Rows from block 2 of a small image embedding model, named by matrix and row number. Rows with one number belong to one neuron. Each number is 500 + 40 x the weight over its row's rms, rounded and kept within 0 to 999. All counts start at 0. Numbers have three digits each.
After each neuron's rows are labels from the 100 images, of 14848, where the neuron reaches its highest value: "top examples" is what is common among them. Only what is clearly more common there than usual is listed. The data: pen-drawn characters of a made-up script with 800 signs.
# fc1: MLP up (model.blocks.2.mlp.fc1.weight, 768x192), inputs 0-63
# fc2: MLP down (model.blocks.2.mlp.fc2.weight, 192x768, transposed), outputs 0-63

fc1.229:480529491422614497463509422492539599525477454537497498506513494535505535491506512452439530512492509453584494478507481491509505421466510564477481460502487527545537484488460525476476549453468455
fc2.229:523484541505423528556480546521471507497489549437478510509481479449497475513445515492581506481500505453516527604454491465456492547504445544520518482510538428496461465462514464562471446534485556
top examples: four strokes

fc1.556:500556427543537514473436511492465553517553514489546414524499460415533492506583431531499479484429532453422434528537475532576478588597382461505450467512503511434530544504495445435527486494535526
fc2.556:499518487489521518467493501531488610552510478489589438483518520525537505525489512545480495591521490503562468531474451453547406503541443487545487445524537480501457495508532513514521515538504493
top examples: four strokes

fc1.673:531514445481527523500498410534513529516473484513507457475506509512518442547542444479535498545531523491555476526431492444537451489508469456465468494361464524502507514554498531513475533529611552
fc2.673:524509497453456471441491481548615602483502477544512569540479473513504501446507474561502585568549422578476513526528507454496465489507447567467520498529517497552470591482440516454463525467546499
top examples: thick pen; four strokes

fc1.664:518535538540543497490534514539520432511496521473531485488533505454404567447491527435476492560517474474373467410480441525492483478504556451498447513483519537459390481464607438488551478529431468
fc2.664:534476525491527542461432517505528513490492542470427463457383504505468461521464496496582554477480527492567493534516501432468436539483491518458523533512500479501506514509534400574593483549522534
top examples: only straight strokes

fc1.329:452527535443481484528531490516533504513491451449561553527523538541504560473465476486507476521543499554515547430484540448513454447488521559490548489487450536560464506508452516525409480492504453
fc2.329:455482454490532510491479623490491573536500549569430504464541485493529477480515533623469510492462530449478453580440484562480536577501513442508456459542496433457515501492564527499537541545500510
top examples: thick pen

fc1.369:536484466549511598541495482450480509479495437510499460500483577468478474589570458532532488512501493544453556578557535492555544504467484529508520531456499403545478482540482535499501465430522489
fc2.369:468508481479526445481526492512555507533389545515482561465469405534511514413443509454541477489510535476500470422422502512536504474537471435485475479518489542478501517469563517486471526540458520
top examples: thin pen; only straight strokes; one stroke

fc1.626:493513519580521492540488532502513481511545486513486377429505480470415547610538525465590487498498502462544514477462537519419541470467543502534444500473474484523496510520475494537481511569477532
fc2.626:592512491455407380457527496524591480547480493540397572573586504533537514425474518458444545541562446532422541464546476509481506520486573528460530435510498538479594488460462525468491530461471452
top examples: one stroke; only straight strokes

fc1.139:542491492487512555505479562555575443474517534447518553429516536481471550497468508457523523539487578487541462439511505536458423540541466520507460545482517464513445515514521477495484485517521446
fc2.139:481534568514433442478473509473456488526415504499520520515498547498579520508486545473531529572475442472494486488430558519488550513488497502518521504401433601471520495478510501491519426428460457
top examples: three strokes

fc1.105:564552489441479562458449486480532475513409470494551524437417524527504543462475536517502578536537539520502483465490483508454527467549464525500451587462523536432438495474496491460513459416520463
fc2.105:580530441493460428476510504488585465464490488557507518612510545469462486495572512481499468507503464552499560484565484515550454492445578475473591463516471527504524503537381518478472540417500508
top examples: thin pen

fc1.169:524517532480465471504410523488513479564493494473525519526500495512432506465478475502477503480512504478485531464507575483496495445541486523470533512547500476512491543476504514564518545516578525
fc2.169:480505525407529560478507562551488566507474518484500522404508516572512652542488518533454543567478586506524445478554492480495495492478513477476436533515485516518441480472527531478476546526512467
top examples: thick pen

fc1.722:470484458470440489580507520518485502480477520459495509450449464569532548543415544480562542512521516417518484458557463597415489551495501494498504535489511483503548486479497480502395503456458480
fc2.722:574491468477521451473500480479532465504558481533557536521473515491454455397546472529452522461498500523503520548473504427518547382456515581588493502549533475537456469436427530511512517552491508
top examples: dark on light

fc1.125:515558541542511559490492416499474500546550503545507515405489517555515489549533497515444536508536504491457501513442484456556530483510460560557464495438507547517454471494510465485438483586488505
fc2.125:468493535482534533459550429523470500437539525430558514453462486496498475503419477525575564447464590508589546509477458412516452456528484502539496566443594450516441486461529479445555431492468507
top examples: four strokes

fc1.627:498513472545564511522494533487479460509521542501466437493476466529514500482516502427530506496453490411519439374561515582464463454481505459532505482486500495516506468494537469466503619546495534
fc2.627:563550470412476450601527490449548511481515451497496533477497498484523473463529489528434516479560453521487515536531485523470582496499440492455497501567483481543551546460412513553491453459501512
top examples: only straight strokes

fc1.724:508517479389497498528485525507526596551495416495535471466471460503515541545498508426495526565455506475441508510507476477528468442440543556448469500502451491526551488537524532496530533426507421
fc2.724:473465582483479487494504515517483538560506515482429547409494491592505609487484498478525547568488404439526485463489545565431582492498482509513461492497501500498597492505477529459514493560507499
top examples: four strokes

fc1.90:511587516529515549475528416487489487566560504526521539418479531566510484553511496537462551492557505481468504440386495472484520434527487520548461504446499519527440483495518447518457475580483450
fc2.90:499462527464577531487504468538460569453495518437526517454443451501527455545421436527599557475473571500563470569468467432500494491547412473486478547465551462481461518468543448469532436514528528
top examples: four strokes

fc1.679:513559439501533510498476475524490506486508522540469443545491500429526501504536543479507473500454519479414507537597510540519456565486474489428460496488474507470522505496488476479591520410531491
fc2.679:453458513511592539468453477512397518537457455458560484454478427564573495510487458518500512537476553499653458541439471479509526485525396503545481503486497461473449488513512517483512485595492534
top examples: thick pen; four strokes

fc1.674:530470485423490473472511503496548542492492549445489476471482485540534540495529554528525488477526497534511507469499462525461423511527483517548482487497525491538510548478500506455456504475493535
fc2.674:471500503530501493520543490496470464527567413614539509552492567471480525486442479495467499549565416490452500550549532485483596477480564455523484478504444469479491466436478516513516445524513471
top examples: thick pen

fc1.766:497560466466482533436508454502548440534512482549501488496539590422463527523528542494445490498509467569446521402475499482521451486510499550473508489455519536479482469564531475457515518469488403
fc2.766:419481566502570509527453468460470461477440437475507495482495450502556518555477498566524508450542592439483446537421541540476541509511487528457508536484440506449515495522407543559518552538484551
top examples: thick pen

fc1.350:485534442497535534495525486546486536502562514459578465470546497461540484478501479495485495519506524536503435470514460479508405580521448430463444440536533516423489468477553485490526487527479459
fc2.350:544542470514525520431484488512508573528474499548567502513568491517540494533498494535459501606515478510537482577485498459521457514542455487519478456490512526489455555457506512510566457494485512
top examples: four strokes

fc1.230:539529503519572495509461534554475532536490495503496432506507493487526497605489482502491478473449489425525522574457518467551476568466524595508532456538480482454502482579464457596469524517455511
fc2.230:485515433545454502530517526525481467469513446604524516516525504495453508440537524546510434509523501525391478475553505539536506507479567377522535467501486476485424468514504545492446452478509510
top examples: thin pen; dark on light

fc1.712:445463402434494496472524521554560508557476448570523585517507486439459527420482480507529533522590515556520471521588505528454475488476531515419489488512457457497506473595510501409495476447507482
fc2.712:405483529539475546501512467519453532488510584423451490451537541537519442523459468557506480456458518473495500508458477483489522547524491524561475547446522486513517484464555455463480460555531531
top examples: thick pen

fc1.342:506550532533506548530504398528483526553560510563499495467484537566473520536610502477403528497503502451468508472371496474489492483462497533507453531437498519532445459504531491493455483555499517
fc2.342:470479503453556530473502519489461540468545520473511524448513459503521478547451504580558552420509535499548509552507483488444572479489467506483487505528581382480513505502542458502512471543495532
top examples: thick pen

fc1.532:521446415583504507486491441528472533528510446545506435524482478524542499468544460477478518523529514518488478545585499457548467479477472514469442483431452510461520477663500501438499507516532489
fc2.532:456486497491444565441544541492470458428513580554431513517516497517477474484477518551513466484481416540519491506480474511504488544516487430535551458534563420515462513499519469475523435490515514
top examples: four strokes

fc1.508:540471568536515493492463549512546465576535519442555548525480459419452496488428535490478510509514525523511499473561489525489427458515491484485497496529518464477455462512517410544510484493496519
fc2.508:478503482452537544503483515641483555543469489528535481431465470504521572543495511461461507519514574422478458440483520489504487482547497502467424557585513468499447522475554556504537487503518502
top examples: dark on light

fc1.395:516464414441488526516525458497481532562490482466519544556475524531530495463472531462430561489489543552543463402531497496467491464521450547492466509492527540499494478445604509515434497443559493
fc2.395:491552433546443499543508498487549503525485512575487481513508526497510538518538521472416463524522464471393491475515523503581499517479510481550507492539440488502492440509459560470520499461496438
top examples: four strokes

fc1.592:503549421493579523448469502519429510519550543515486508499527496507537471566528500544507498490446508437470454495527492516479515530497459429463422452554502505459566533467517433516532552485472505
fc2.592:538489488538525560486503530482505513516493484471567460497519503464503523517503500517524489508483518502564415546425481545453467556496546466485510467495516483460514485619510489583522437508507498
top examples: four strokes

fc1.411:467513467434512556463453559534517558534524478499533512468529472509539479521455447515448496580515505568530454508488460411501406554562451451535500482518496502429475538511536484486533474554529529
fc2.411:537546505485414460450528441534549548489532530546520523517563539506533471567506498527412505569555469532497544508489470450553448501547442518517492469454533521481477502486478478493511490485473504
top examples: dark on light

fc1.253:502524473444524484502506442475467472505547472474567510505489548449548461545443550472482486475545511473511531488496533533556483459530496544514531543462473553489435425502569489590480507459495386
fc2.253:586465486535468484450488479513494512511437533516444492529545559511471514468579480496537553524520521536479438502506480478545431517470503533545471434441509507547573537552516532442480445477519516
top examples: one stroke

fc1.647:524521460391502467561523491518515592506495574475495420513507438526462545520496523532556487445429548515513445474546417533496464450461527484509547512462473469527560507452489529496563449527487467
fc2.647:535492531585480445469535486463487352492537473500534557544492514464474464476528469444438527513482497498534546529469523557497586495512553518557494506467498571510532502490400517449472524486523494
top examples: thick pen

fc1.318:468527529447502497430489505499507497526474463459502506494531574475510500513506533548506496541407479470434532435384539495493493477491582560504446436442507522512518479459544531478514564448474390
fc2.318:490491551585470525476460512500481420561462523509431492503508484489525526466474493483509467466535521479527496497443537532523503510542442465576499441526526475474497475542477488556485415435472497
top examples: only straight strokes; one stroke

fc1.587:477544567553539489524524547453485483429541509482490364498507583472557516481458548518506506541501437532512522504622525548517449469516567522521491495419538460535475528536544478501563509454542486
fc2.587:505478461420437478557528537500489483548480491500488551480454391514426443482544467498499525469556555475527521506432509524497543551527459503454506510558414531503496473491478521437420524513480477
top examples: thin pen

fc1.565:554559449429547480467451448511482545516497505491504451530528478537499534595481521365478483475535534430494496489497530483553502488492450478485463538490454532540500530504489530482520553453564435
fc2.565:502477466482471524497537488555523553489488536505438487476496500494551431514492476555570508516526432546520499561502437449482431524495460513516507422476565421490523481548514500491432430514482540
top examples: four strokes

fc1.711:476556519505556528541465502547509537486482506474567489418519500463517486473443561474515541511481610518509450507502504565505442553539457505522516598466521481452445438459506511563502447457467448
fc2.711:479540511524441518465582412485455489432467525528473505535541526547528491493546509493441465496500429543473462453492525514527470548510442459570502497423472549603478579527489527448490475460508490
top examples: three strokes

fc1.255:461504536530540456486460482512471477507500451525486479479506495495485524519423545478543496582541507469491537431445550498452542401484528506540525520407479520505495437482512505493506576521568497
fc2.255:495509458575487509521436549518507547515515505540483455485495455513481508404540488518514394472526494543490513557540511439558511534471480460552506471606480433521526484523462537536486463492461558
top examples: only straight strokes

fc1.35:485524450401551452544529420499601620463515468594484510504472497509524486495489518535474548479529523513527489506526513551504496522456463509408540514467453484516572536556437567474547500452520437
fc2.35:473441569567487481477500485486455435509524495411494483463527515526456506493542455460452526504464498464506533416478528522518536476534512561539435592437506542469465440476591430513524512605524534
top examples: four strokes

fc1.652:535468443506551511561505440549500443588543476516535498549474556483484494484519484468432543456472520466506472455551512483497489477476485531517450445543498478489517528488513477519455575527563524
fc2.652:467503512518439519518535510488533520476482531528450421463520482519534523481565496485470510519510495532475479516447505513543472507513474545524529533517473518505469476527484599426564521540478445
top examples: one stroke

fc1.649:421598439463499455492470525465584494565497359519505512505528497486476494444478518466458518550607536506449536486517496479483475444522488568552511504477441497553496512531474510484503489476500482
fc2.649:433438514498505555519542496521416515424531609468436558446508498507473460548463478612555498486454466505570447520491458484484547565477488451484472487526498422481550504474541467500519477548511547
top examples: four strokes

fc1.309:522534523438477547536496568511584538501443540529481481495470489572491615518566493494470501506460527517435445505513508534506458594493495543465514513495466508517488543479487488524487525465556525
fc2.309:489479507481510419502505450495451535552539469490540503481459450504511444460475471536548487509506470479534552534396484504491497425490537478516465540523485505445605475519497554449530511535518476
top examples: one stroke; only straight strokes

fc1.37:490502527585455523508470500492395409472432529412526529498493539433508445474475503545561514482506500587509543540561492513449532487546482515535478512559548504426440472456507497555514408461491586
fc2.37:506518471475537487503516478530615591591474486509474495513451486563495532495506519514518497542483530458472478478484490473531373513501490549489536454447499517531562520533482517499420617528508489
top examples: thin pen

fc1.115:525478450435525568490484541521513552506412492542492449446453551539483549621562491456478529535470482457520453511463496476527485532471509478474577469422442522511515507573512528465471563473497468
fc2.115:528502536349543488508474458537525590581487509474500539492512489574501567482470516492496537534494515400512486484485503511467489443487474539485447497501483513508602509422526481550513539569514468
top examples: thin pen

fc1.470:513502516504504530534511501559512490538517562465494482498529484553451613485530481486436494509483530431527445458541468508453490522509543498526459471499547434531538534443460479519464490556532538
fc2.470:533497539460482412403451515476525541470448428540534544483472522482492537497503523504597574561541504555441569473446491509484520448538525527464499553480508556443508480529503583467512499443499436
top examples: one stroke; only straight strokes

fc1.749:470541468520556504506485498540507541473450547507498478497504443525555462525576424479540462525482529439444431502561531499536450534540474462451416488459475559522528545502484559462462597463597533
fc2.749:523431532428492515517450527518497610544479483545517513430444422485521513477488476561530572536544455509526438556445514537436502513524405556458500491520471516474478506539564516546489458522525534
top examples: four strokes

fc1.463:546440595479472443517472531537466455549505507461501572548494519465419524479429531515467477522442530468503527457490583526484478468522532490531532538559494485496496476473539457563549434510561477
fc2.463:486473468411565532481473527579497557499475471548554518457456474527447566549471475484503582533477582474495438458456510476461516468501465459404485520571509497494476534508529539498495528508531518
top examples: four strokes

fc1.140:513482466477476530437488512478527459506525524509477539491509571521494499477494514509451483525561459560538517446421475451481423482497484506503475488463566518516450452541597482472499545582511440
fc2.140:470508502528613476510496464491521507490555420475590475482474459470435453557509451498484513456495519457468476578546487511544577471452519529500495521485433507516543496498396479519539518475467513
top examples: thick pen; four strokes

fc1.187:490481459450633478506562486525567466536421542476465530538544459511524509506501493455520454472482469479490437512522499497524516532503476513526474478498517561475505500494518504482563479492438504
fc2.187:494501521534432517486388503484460490464554464462504447480473580525530507486473501545521530523542580525502562514525454498521503495480522545438497499532474452521442477465467506438464476493546509
top examples: four strokes

fc1.490:485434502577474497552438484522430473509503454511517541462441413528420489460486436511539525520494542458520504521473490482475526498559488512499475592519494462492472537488506472561518466488606547
fc2.490:503491546463531526595493495611505541564440493454507511450468447510483530503390499442492528558492564486490433463420528544453519546517430512509452511549470515500514535442543473546541477539518514
top examples: thick pen

fc1.103:513519508493515512508462549499527437511481474435574539511506599458476462467494517468508498488588497562546508577585491477445512494489510552431494492518537478453476488446439396531448419509466532
fc2.103:498449444465521527515490509518560569561494507544458467488468453533513552490506494529476474502461564447432432476429508549462434520571474480520530458568418513544517541557542595509498521514559479
top examples: thin pen

fc1.703:501579413452486558522529428467546500455561516500508476517476471441453531436477504491512495572557541573555515456473488516507458552461505589485489528541474492530520518491471534448608472453466495
fc2.703:534460516503593504509423552529480510560452462516585522472458474549455569568472479457468564506496543490492423475470536530435536465523483499466499586518454503495459518451514503546507565566515501
top examples: thick pen

fc1.675:472393470605495496465514470530494438473531548464460563478535566491508469493519507536480475476532492554505489484463487494510373554520470486528440466483552505465443470571465495514440516568484514
fc2.675:469514550514467510508461504433509490536477438423533469505497490510505553529470507470484522516486473426507555514481491531482605447489604478544526491423489499473562528469429507549529555453503517
top examples: four strokes

fc1.639:518546435464632508463463519474470475527457522451543504507496458526496509574515522439449495492484446492500495512556467472521498481505538513535564482447526486487479480571534423548456482430535484
fc2.639:514457539496505491560397527572515540550472479528493515473487493510486543500442492448457528548501625432449455459436523532460503511570455477474427567556442521486500513443557519500526510531546489
top examples: dark on light

fc1.613:504435467528491509491505523500525413438479468556510525483500506415498470438538438517655523506534496603489481567542492485488504520499493462464492477483472485445488526610502455476491478496503536
fc2.613:502506483481438497490492459554524526559420598524370489505489529534558481557485534538528489528484486383503513507466469487486462521509476533566463434467570475504545466489516508486410519491500504
top examples: four strokes

fc1.607:471464471531436490537474525519518466484498525535493512489466501502453550512542471472478435464519513512530467508462518503535458584481511490527574513570446475551474521547487535460454529555576505
fc2.607:498497520507593515485534483433499539495525469437485506506507444512563463451457475507559541512453530549472494495428463545423561530471535556490482498464513497485594475478533443533555448472501493
top examples: one stroke

fc1.248:492618364435524468493495501473559504554482448450550463543506486427535466492525497519487480451556505513543488518459520497469496506502476569494461439447496496493509529567488478510453482522483515
fc2.248:435414567553512567509517516500422469496537526508456538471463511520547510508470499517506497575468531452483468489513483523440531534490493422516485510527480462456534504459518524501502483499504504
top examples: thin pen; one stroke; only straight strokes

fc1.5:539403530479409454581461505583455494516579511544487565494501526511505520509429501555557532570493536455486523494504537514466496490520457537476481518606437474425521493435502514482520510569548518
fc2.5:490507467529613545485481537515553570522490504472516458486477464462425505478499478455494492487510537492508426492491499431542459520510486495476525560515518529490394495500539512502530505531498459
top examples: dark on light

fc1.231:587500498475552472500497540471477453510462556491523574495459539518573457508507492453474517484564495533563489548545543491486504491507472525436526542436507549418461434486499425527509474503546427
fc2.231:545482555495429501481439539482540503522417474509488488534474490447448502487524515459539536504519580484494529506452530478484427533565487598494540487464489557493484517478504567538492551451546503
top examples: thick pen; four strokes

fc1.415:560538568478495494529415523464449450541504500455509455537500514475486477508486505472463496535541504468463513448461615511453490464554513534513553512520447558513433502473479521576540575492583509
fc2.415:500523444487475537483545468604519556482519507492487524489549526571460582502553506462437491533479553476523526451541456440548478492441500467505464519481533482594496476462500505415521529517478482
top examples: thick pen

fc1.317:489469528486467488562501580522429500564498492541545529513397381494507498407461510478478491517440536463456526519516502540486494469517557518525494576527501486401456444487582481500539508537504467
fc2.317:476480552447563488458487474546492500511468515482435542457441459511496552521440513487598600513597483465486428486493515522438563537505511502448459566509499470524527559492507484485564447475498503
top examples: four strokes

fc1.127:524526550491486506440470548503464511429510546555478494469504516484473488501531493537603486481542543429434499528473474487527491522511533520460536502473502492501508569470446447439573488468500480
fc2.127:469456524505531510542491564486525484544480538497541506533554500515494521513494554429443467513502480557498479481605489534470482506535491452504463474587508492470419466474608524538462551527553510
top examples: thin pen

fc1.609:527444547460458512453470524470409513497490505419485507478492528503543505466444503581501514531474498537547493527557531497481466527518499509468507481517511459473469452469510457532596420530457486
fc2.609:577541471477528503553542456556579543525468445539552494483419478466534483539529507461575489461500499411470494529479463539509463485468496494478496504478474545502535503539488514464384526457478505
top examples: four strokes

fc1.655:450617461475481447498502476491544518538493419485502514504514512401481518459463501511473506517601524573492511482562512499517445484472498482527489498465457478495485519522488491456511483390488425
fc2.655:453470499525504507473531437489419476477509550451487557503501458512506448491466452581537488494486483535552497521462427492480553490500518492501491486486517493473554518484483479441530447537500561
top examples: thick pen

fc1.102:462428492478542513481492484534459499513489498513505513421452443518536490544549431490569481496494506433560500517529500456467478458550523484495424530485516498489498515489521512477407545501619552
fc2.102:533490500488530523432490502507539536472497463545561514523444411456454494445539434508536557518525510584500424526525498501461536474437488538457509521512483520473427521526466506443590523490487582
top examples: four strokes

fc1.520:468453478491519518458500504522474478483473446495520489472459435515491532511463523522547456482529470502492529513429498464542433493502530539558537503454504509531488506529472482503435535520493455
fc2.520:416513532503499475538536578495503494471524526562475544491557528498509513496511492529395457543534489518507496485560487485437556488473516463465464486573503474477499489438516502468580463561510524
top examples: thick pen

fc1.512:496532466426524495445510486506518518483520469467511469512530529434519452534449535474470492473501508517445517453510485533527504492449505527483524471489493576499446438470538498534531520473480356
fc2.512:503501530566497519493397535499483496544469463436437471473485489504454520506519477489499482500524521460524448503513567446485480530507445586577425435508489472548508520539494506605486503526522521
top examples: only straight strokes; one stroke

fc1.41:540531558536510481576462524523606504506461563458450435523517520460533500512513536401596468508504520436420473503558450539513466534496488539452478490557504502497532560452517518558554512500498510
fc2.41:489472483466463505527525543456440442473541548532525520463459494482501461476520463527471527467493469574621507576506480480450523524499525495519519521464504436485470429511484473444462488495531467
top examples: one stroke; only straight strokes

fc1.486:548471522547485469500508536575483529477486501453510462530512371471350550471485513493514488473518527512438463462487488537483503502539465454477484547522472516462419488464559504507585488522508546
fc2.486:485482540495493507547461556453484454540517477482523482531448485512480477456457509476537494433396523495502522508405545501462542570510473491535562510593484510493549474500457419583497436538510499
top examples: one stroke